From a checkpoint of a small masked image model: 48-pixel images, encoder width 192.
Rows from block 2 of the encoder of a small masked image model, named by matrix and row number. Rows with one number belong to one neuron. Each number is 128 + 24 x the weight over its row's rms, rounded and kept within 0 to 255. All counts start at 0. Numbers have three digits each.
After each neuron's rows are labels from the 100 images, of 14848, where the neuron reaches its highest value: "strongest on" is what is common among them. Only what is clearly more common there than usual is listed. The data: numbers of one to four digits printed on busy colour backdrops.
# fc1: MLP up (encoder.blocks.2.mlp.fc1.weight, 384x192), inputs 96-191
# fc2: MLP down (encoder.blocks.2.mlp.fc2.weight, 192x384, transposed), outputs 96-191

fc1.236:142134164106111189123160127114145146111172135109117137129158141127128138171097123132102113157111098081129105158137122118155124089099114099138121133159141115109134098110174133104110162126113086139139156140143125143111090142150085170087132138118136107143121147141093114114155156102174196130
fc2.236:113128133134113061128139137085095161167098109143127130111097152150133148078133136170107132123123130109112147154083137138105123160164150157094145117096124094131101140146099150147138069149163167151112098133125108088101160102113154125154136125107113129107140119075122157119101139145117083167
strongest on: white ink

fc1.193:123129176119113131099096111154154094142104175135117128129134154137116148131119085138111156148109096165140090140100128124145153138110138160125124092140106090113134130125132143087154117105096127150149176111094140113101176114120158102140129143157141153099129125120134129059118158101164147160
fc2.193:115157110152119154108118148174124126098110142153122170118094122101144104138158159164124136147128141105154124123149120105149080130125138158107134182107145139127106101142117121130051162165117140138085121126177118118136112103155113117115127165134129144171144126103148129146122132150129099148
strongest on: white ink

fc1.47:121091092137141154158144117106064152167136130145138132099150143087062127131106116117170122092151115124134168109088166117147104156127162153142115144105123048159115152129153127124098136117147147167150158133143111128115116097121116152163127171164145129093138060157142118140144142108101113152
fc2.47:103142097116146134121115152154117113093079108104110115124123127164206146161134146130098121111129159136110114147118112131107136136124120136120162143151144157131102108104137119121116135130087125135116148114124102092146133170144135110128117091115138111093114190050110135144087111169139143132
strongest on: teal ink

fc1.37:125165126129132121122117178164156128135156133114140152090176117102115103129177094134142137092154116146132165129114102121127116119080145089147144128123101105143127169156144150106163157109149106096174157128130160119146130123141115179080155126127122108086116139116184136114109146103132110150
fc2.37:112084150149117133129137153064125087110146123111140090121111132155154131134114144137136148155091113121153117125099130092101103121171123161152141152118153119163139129145106087139080123152102168169125131127134159101153131149110137089159068163097136131129163129140110108110186140126105151141
strongest on: teal ink; green ink

fc1.14:108126163105118149153110094171153119176107111144173176112094108173079153139151130181117129080110106141180112114115096126098108128131157163134120130133139136125120125134156103138146153115127137144136133147092159122125156125126136080091145153080131165124113150092123130149153146091101164142
fc2.14:160156132119127139112156087103109134086114115162162117117131139096097131130113127111130147151153092095135138084084126135156106149100144113103130149111134155130134120105118132185094104149158151178110121166150099136143095124141131161117101131102149116140130112113080147188127076138145110104
strongest on: white ink

fc1.380:163121086111132132098116146103128147135148153123151133110151097131126130136141119126127145125125144127133170147138209113148165147132089174132088118133076116097125148132155117132114123091119127113099105132142136109142163161152164108172094123094120138126132133101106129121105105130172175152
fc2.380:129106137138129113132142152098130130137124096136151141091117172118128114120144131123102138111072136120178141138133121180157089156082164118150093128154147132092171075146134147136173144136137089107088099094112136112141089136146149163157126149122154149150122115083154129141151106121116106153
strongest on: teal ink

fc1.58:165143127125115119095150109134162145118095127095168149140142148128128154093116142106220070159143110123074166186133147071136098099130127154148111123144136148140103171099151140135130129153144133118130141118154158128098154117059110096128132097116121132118069127138120085147133094161133175132
fc2.58:122103113152131129130157091124119143104145139161117119070095105100141084137130111154096149144161132145150145116130136143109104123123105082127148123107136145174103113125116178089126156109116071139101102140106125153168122165145164140096125123077107112169162126109122143118133156123105116116
strongest on: white ink

fc1.201:141145146115114152090134150079133099128130145116128173136111127151137166150160110136168128158135127144122141110099150114149142093136163146133120163114116116153150142108088083131127103113119122158081103141133149123139107126106142130189061135143140092108139138138122150181118114123157156121
fc2.201:177082125186170163151132101160146147120133101119109106173147145112107116160132099100131131103171150125134178145149123156113090116131116149108105113133132121167107093133126121117139103127155097149172133142119166112130133110101131145109116111110149117089131092149139126152156104113141122136
strongest on: teal ink

fc1.337:090114156133154085153141123122135092133128118155139106117128156105176093156105141142143115146132139118104154154109114101165143158163168085141149124123124148126146144120146145115143175116127134138141103143087119128102143115162126098126126141110126105181114101113131151125171114123145140135
fc2.337:118117109136175142171100110132159124128122142146110143145092122137107112129167137136136120084117058145108103097088124108140137149145156149131155188127153094124102138111112138144123127110164106090121176134137167122183113157073117101162117104131113100118110077130115128136087156126150130097
strongest on: teal ink; green ink

fc1.355:137138137106085130124121123109150121128181113122124124136171121109125131125105129115113117085116134117138084131142157101086142163131110098163105147098147102140113107134152116150145127115127102124105173156120083155146098136125076134131159136147133109142142143149128125104125054147157131141
fc2.355:127128108150126147168102142111156132068099136103141114160127165144088137100134181156085114143118140151084132099150134101131142143111119134109126095115121132111090126119111152114122126083124079120100110138116096114118137103143151132108101177121122151121122137131125151126152178120114096153
strongest on: white ink

fc1.339:109155117123129168092111165121155123130131083132103117075112120135160098158139171121106142153125138128124075139133120138122097128100132105139104119139139125100180101125124125132150084116113125117103140143110179125097161131161118120170127120109103123149145147111147136109165141117162130116
fc2.339:162111112147155095133115148119121121096156150162149163147151106117124102143153110113109100105082116084136147126157102118144092130126147134109128139112131129121107144127140130125116150113126116132112111101175151131121092141138119108106174135153141125116164125108166085118142160136063117104
strongest on: teal ink

fc1.176:135165098099136094131117137146157139102153152099079140096134085099126118150127095130118145148128115102157164095152113143123179093167137126170113157093144101110099130135135115083087143154108162178128115112148163131093122103160056119145124127153110082098121160120118124133133100124178147111
fc2.176:170100144147161138167094156168087118135123162108139112131116161140121139132090116168095134135162152154147094152125170119083149126129100119125131113149106101157156129140113123127138133131077086082123115170109130138146123137106127111094107126122107164143119101117099139133111136133134108117
strongest on: teal ink